{
  "image_size": 32,
  "crop_scale_min": 1,
  "horizontal_flip": true,
  "num_classes": 4,
  "norm_position": "post",
  "learning_rate": 0.0018
}
Rows from block 5 of a small image classifier, named by matrix and row number. Rows with one number belong to one neuron. Each number is 200 + 30 x the weight over its row's rms, rounded and kept within 0 to 999. All counts start at 0.
After each neuron's rows are labels from the 100 images, of 14976, where the neuron reaches its highest value: "strongest on" is what is common among them. Only what is clearly more common there than usual is listed. The data: patchworks of several textures.
# fc1: MLP up (model.blocks.5.mlp.fc1.weight, 1536x384), inputs 0-191
# fc2: MLP down (model.blocks.5.mlp.fc2.weight, 384x1536, transposed), outputs 0-191

fc1.194,276,212,192,226,192,173,173,144,202,212,200,203,199,190,177,211,206,205,189,176,165,230,114,255,177,183,209,196,192,200,183,207,164,193,147,208,136,210,196,181,226,220,303,193,220,252,214,212,184,222,171,196,204,211,205,167,189,228,210,234,198,261,183,223,168,229,176,246,239,188,221,168,233,218,243,226,163,143,262,193,191,202,177,193,199,191,211,196,182,235,222,207,178,228,219,203,194,112,194,260,202,232,265,240,227,220,235,205,218,179,193,174,210,225,198,217,193,119,224,157,192,220,199,190,197,200,183,251,154,270,225,200,240,228,187,231,207,181,122,214,168,196,250,187,186,212,200,242,208,215,268,167,256,207,259,142,210,245,199,182,207,198,203,217,183,194,188,210,216,170,185,209,272,148,188,158,200,212,170,242,234,185,221,180,199,225,203,206,232,179,176,158
fc2.194,172,163,210,175,199,210,268,242,189,189,193,235,228,163,229,173,179,202,193,230,225,196,238,164,159,199,183,176,200,230,190,203,157,174,259,218,187,254,175,195,192,141,135,174,206,134,196,213,245,198,181,179,191,215,209,229,207,171,171,198,238,216,176,166,185,204,271,175,208,178,212,234,234,175,189,198,185,243,143,228,207,166,173,201,198,186,187,186,189,166,149,182,227,214,204,187,219,275,210,155,224,249,203,144,142,173,193,237,170,160,189,229,226,185,204,201,174,232,193,186,181,193,221,194,204,248,208,206,281,172,196,188,206,162,194,268,233,189,221,204,283,184,179,186,243,203,237,213,186,226,200,209,194,203,141,237,228,143,190,199,139,205,198,223,167,219,228,231,183,204,218,263,162,216,225,261,207,187,198,201,164,187,185,237,235,207,210,210,174,189,227,192
strongest on: patches: five; plain

fc1.121,197,248,201,166,171,213,235,238,219,103,168,215,223,210,240,200,204,238,148,177,190,178,264,206,158,231,258,230,218,229,185,234,219,202,216,184,178,183,166,258,163,227,168,189,218,188,226,235,170,264,156,166,174,226,179,152,209,202,217,263,149,202,162,202,241,151,206,149,210,212,188,190,212,259,170,125,230,208,234,224,213,193,225,159,154,189,247,187,206,206,201,180,164,135,192,156,214,184,143,210,167,162,173,185,174,166,223,162,238,181,236,255,183,254,250,144,198,225,206,197,213,213,203,258,177,195,188,202,203,182,218,163,189,208,213,178,182,225,225,198,186,194,201,199,188,207,206,165,247,166,183,182,159,189,218,214,179,170,208,192,188,200,204,225,235,156,238,197,219,227,206,167,215,170,222,215,242,187,160,251,199,186,221,244,195,218,229,201,168,136,216,208
fc2.121,194,195,175,232,223,217,181,175,178,258,270,226,219,218,170,181,254,225,201,186,202,138,151,215,287,187,202,225,157,221,244,193,192,220,264,235,183,232,165,163,220,218,157,208,135,176,138,143,199,224,194,239,186,183,203,240,158,178,168,203,190,208,223,218,207,215,178,189,193,179,189,220,183,219,205,222,190,239,152,188,246,162,187,190,174,165,114,230,241,199,214,228,183,205,212,202,226,203,234,190,229,220,192,189,252,180,218,188,187,217,189,123,224,140,177,178,144,212,192,228,135,172,162,176,184,181,183,150,135,222,179,203,199,165,228,220,230,221,208,183,168,256,208,179,210,177,210,191,170,165,152,254,218,177,191,196,178,207,181,227,147,192,187,228,209,250,164,240,180,203,185,268,245,209,200,212,213,185,252,134,208,179,209,225,195,180,203,201,198,159,161,237
strongest on: patches: five

fc1.714,185,242,183,248,239,192,161,216,250,201,171,173,175,207,237,173,202,183,217,222,203,230,221,162,222,194,239,196,204,211,197,197,232,176,254,209,171,190,208,251,215,188,212,174,226,234,234,243,165,146,221,232,187,228,232,186,235,223,232,228,177,166,224,199,200,167,240,228,162,209,193,175,213,177,225,166,216,185,207,189,201,206,179,211,162,177,216,143,172,165,199,175,209,94,229,148,231,234,191,196,235,262,195,232,206,178,205,250,188,234,202,187,185,211,218,197,222,183,169,203,174,188,198,214,203,255,203,208,259,230,152,194,199,206,204,167,180,182,192,232,197,206,202,223,164,218,244,204,226,208,227,158,208,136,170,181,208,205,208,171,179,151,184,247,102,175,183,186,196,200,230,215,170,217,227,203,229,230,188,175,220,185,168,154,202,131,181,167,196,147,249,174
fc2.714,216,159,162,207,197,177,215,195,157,211,228,256,176,161,171,218,195,213,172,193,212,154,207,184,269,201,206,176,129,221,201,141,129,210,206,201,215,209,210,122,181,188,233,170,168,175,177,197,207,216,144,151,203,217,169,197,212,208,105,203,175,195,177,177,204,222,165,213,205,219,201,166,174,204,168,221,146,150,161,236,233,157,206,200,187,226,233,237,221,193,205,228,210,242,224,178,148,190,225,246,239,232,206,184,209,173,216,173,191,203,177,168,170,207,168,260,218,168,155,202,217,238,194,199,136,163,150,223,179,223,213,193,198,190,177,264,184,127,214,218,213,211,162,193,181,203,174,186,201,213,170,198,148,165,197,196,171,204,200,233,188,247,212,132,175,187,212,217,166,179,214,177,206,168,151,152,169,217,177,198,256,184,226,193,218,155,188,162,151,183,148,192
strongest on: patches: five; speckled; wavy

fc1.15,220,232,187,171,240,163,162,159,194,255,190,193,249,235,208,192,186,226,177,204,208,194,176,191,152,193,173,216,268,209,230,220,180,198,143,195,204,173,194,156,236,247,237,191,244,261,229,207,202,198,200,215,170,191,183,205,194,224,207,188,240,189,204,177,204,192,216,184,157,221,230,211,243,162,228,291,207,201,203,208,174,199,180,216,107,156,227,165,150,173,175,170,160,231,119,150,227,193,214,223,154,209,210,133,228,220,224,145,223,218,271,154,165,164,274,140,152,197,219,183,201,162,205,217,231,217,171,180,229,198,220,163,167,234,190,171,196,221,201,199,178,209,194,209,216,191,194,176,200,252,162,183,152,210,225,214,220,222,179,149,230,198,216,205,201,203,214,207,213,142,170,233,222,223,259,207,220,182,192,210,219,158,164,191,176,244,188,185,182,199,214,168
fc2.15,195,235,186,212,147,211,158,204,214,125,208,225,193,253,160,178,234,174,221,204,233,206,170,166,208,180,151,192,125,176,161,187,254,164,191,190,179,162,162,195,206,207,152,201,192,200,143,198,178,189,159,220,193,232,255,237,191,203,214,193,162,234,186,191,182,254,112,190,239,250,153,225,232,190,193,203,201,221,276,202,174,241,155,208,225,229,205,303,215,259,174,267,159,202,170,182,192,162,227,188,245,245,213,299,207,222,182,215,189,162,174,195,237,208,209,229,199,200,222,205,159,200,236,183,177,162,233,212,200,223,226,176,210,207,226,190,210,232,214,250,183,190,266,167,199,170,179,229,187,197,169,174,211,203,187,202,236,248,219,220,182,178,234,215,172,191,177,230,193,165,165,158,256,134,170,167,160,154,211,197,170,176,144,252,204,197,225,197,233,174,229,268
strongest on: patches: two; plain

fc1.429,146,139,209,157,152,156,191,223,186,210,211,181,176,196,156,187,171,181,216,178,194,235,186,180,171,199,279,261,155,184,201,186,191,236,160,199,152,196,225,173,221,195,160,162,193,226,190,189,182,212,188,187,187,212,171,174,162,220,203,240,171,216,189,155,193,183,180,154,171,206,180,212,165,159,181,206,219,193,199,246,197,269,179,168,179,154,171,193,186,191,141,197,173,167,158,191,194,213,221,199,194,256,215,213,224,175,199,203,244,214,226,219,226,230,194,220,164,238,205,149,230,235,215,157,207,268,162,164,176,229,140,214,240,247,198,220,198,208,167,226,228,236,221,111,193,171,200,218,176,212,165,165,165,145,177,187,203,198,180,162,178,178,208,196,200,248,193,253,179,185,181,221,209,220,247,180,217,167,171,215,238,197,189,183,213,141,187,191,217,214,150,221
fc2.429,198,234,198,200,227,245,191,199,171,149,202,219,197,175,222,170,230,186,144,167,202,229,268,199,245,177,159,182,223,234,228,173,189,185,225,239,176,167,224,250,176,211,209,216,177,133,236,221,229,185,162,198,217,242,249,176,218,214,167,202,242,152,230,197,187,224,263,195,175,226,153,207,133,272,210,197,204,174,187,201,218,144,162,215,255,212,191,196,196,279,275,190,201,178,248,232,205,217,145,164,221,162,195,206,202,245,232,173,180,218,219,209,236,160,205,188,225,189,228,216,113,194,177,154,248,226,205,185,189,190,233,174,141,204,216,171,213,253,206,175,159,197,222,207,243,192,232,185,221,166,147,158,223,220,197,189,222,156,211,167,208,243,187,211,226,199,207,181,168,228,200,208,182,206,159,220,258,180,203,187,176,203,230,213,217,191,223,209,176,140,223,148
strongest on: patches: five; red; black; plain

fc1.516,203,192,209,222,228,212,206,175,252,219,194,207,227,249,237,176,160,217,183,199,225,224,173,233,275,119,194,241,168,205,190,180,209,231,131,194,164,149,200,225,197,185,208,208,212,224,168,172,271,212,156,189,197,215,220,220,237,225,190,167,215,227,176,237,165,203,184,203,215,187,173,215,281,193,213,164,184,164,178,193,146,166,186,245,211,137,188,210,195,224,229,183,184,254,237,159,154,156,213,177,234,182,228,161,271,209,198,179,192,225,180,156,189,196,197,134,250,165,153,226,247,200,201,265,158,167,220,210,192,227,235,186,212,168,245,170,239,147,181,186,168,187,173,203,117,168,204,205,213,235,176,203,164,180,218,171,194,249,202,196,175,211,179,209,149,208,241,220,213,212,196,248,158,169,180,174,176,206,249,182,173,232,206,114,178,153,252,175,224,202,189,201
fc2.516,148,240,199,225,197,214,208,131,181,185,169,200,205,208,173,138,209,241,210,242,197,189,257,222,185,216,233,206,172,225,190,204,174,128,252,200,197,246,160,229,174,271,178,205,151,193,204,213,160,189,235,199,196,176,174,174,134,197,230,239,127,179,218,120,208,236,199,228,215,214,185,212,219,151,173,227,156,209,153,196,262,236,211,154,196,264,211,161,212,226,205,202,202,210,216,215,209,242,202,238,150,259,173,268,199,196,169,221,200,163,147,240,196,233,189,214,272,179,220,225,232,249,180,107,240,193,161,193,185,232,223,243,233,215,177,211,164,198,202,160,211,182,249,167,230,215,251,199,198,163,186,235,226,183,220,205,174,213,169,189,268,145,240,194,220,234,165,165,239,172,216,122,228,189,203,160,210,175,207,212,175,169,248,284,240,210,186,217,206,229,271,175
strongest on: patches: five

fc1.356,245,161,173,148,235,180,183,179,209,194,164,216,183,245,229,127,165,204,234,158,238,136,161,226,186,157,243,183,243,181,260,138,209,228,199,209,224,184,211,233,213,248,226,198,213,203,223,127,253,242,227,229,171,210,171,192,158,199,168,226,237,178,196,173,168,171,205,190,174,233,190,126,191,194,162,207,246,214,199,180,165,176,239,185,284,218,163,179,211,233,177,220,146,168,202,194,177,195,177,233,194,164,233,211,191,205,216,196,168,181,186,211,212,182,168,206,196,242,165,141,177,204,256,229,152,195,218,237,191,184,177,173,234,199,156,252,166,176,216,201,156,245,206,200,220,221,167,186,165,183,206,191,278,187,215,200,247,207,206,199,212,229,233,245,179,208,248,230,190,194,194,161,225,262,251,237,231,156,157,200,200,192,233,283,210,213,194,224,164,179,155,196
fc2.356,219,197,207,211,206,248,213,176,166,167,161,209,216,188,213,251,176,177,172,220,196,252,217,187,168,250,191,184,221,179,210,246,178,277,177,194,201,243,194,177,207,176,159,192,143,158,209,179,156,196,143,150,206,166,223,199,194,227,256,210,150,193,177,173,235,220,165,201,233,211,196,226,206,203,235,200,181,152,259,245,174,181,162,219,204,217,149,225,240,178,217,227,261,279,189,177,162,173,177,177,191,225,204,201,169,217,222,238,166,184,202,181,191,206,209,214,225,155,218,228,166,211,216,171,220,274,131,214,156,214,218,236,173,191,235,178,209,261,199,196,242,156,192,190,197,230,228,251,199,212,229,250,161,194,205,153,166,209,155,126,187,164,193,226,194,205,248,230,197,202,213,208,248,218,214,169,144,278,194,153,217,172,211,149,169,180,218,193,149,216,220,239
strongest on: patches: five; veined

fc1.200,227,235,203,204,200,238,190,191,233,227,206,205,152,189,172,152,253,161,124,197,231,201,190,204,226,266,245,244,194,179,211,221,239,204,213,194,242,190,218,142,212,258,251,186,171,203,185,180,189,204,194,231,190,192,210,172,221,153,203,216,208,156,218,163,244,212,216,216,190,197,170,180,170,195,198,204,148,180,188,199,200,201,236,222,192,272,198,231,204,215,215,149,166,213,173,201,209,190,185,208,186,232,188,202,163,272,238,198,183,190,256,220,207,212,197,163,130,165,181,174,203,182,212,188,190,228,213,213,242,211,182,175,201,211,229,187,234,226,197,175,191,210,182,172,189,162,200,179,200,247,206,216,211,175,153,168,207,176,170,192,208,184,240,230,203,208,206,181,175,167,193,196,186,208,218,181,222,209,234,242,191,199,212,180,154,212,183,144,185,169,184,157
fc2.200,220,193,204,185,199,193,191,166,158,175,205,222,225,201,211,219,232,220,208,192,132,232,254,183,207,180,175,175,230,210,234,202,172,158,233,212,146,198,270,179,171,219,162,253,191,240,223,192,155,224,174,175,240,176,222,202,213,158,226,232,204,189,190,170,150,192,72,210,211,204,259,215,198,186,249,147,186,140,225,180,216,201,233,204,214,177,188,161,207,185,206,212,186,248,228,205,186,219,257,177,191,273,220,267,236,140,204,171,221,247,228,194,155,145,231,222,211,211,146,250,204,170,204,262,201,175,258,207,228,200,124,208,214,183,221,220,182,239,152,231,203,227,186,250,252,156,122,195,210,178,192,197,225,183,246,182,222,201,190,210,155,213,198,195,218,188,190,224,171,202,204,199,205,162,201,198,173,203,171,164,169,248,220,219,183,186,203,183,217,174,169,241
strongest on: patches: two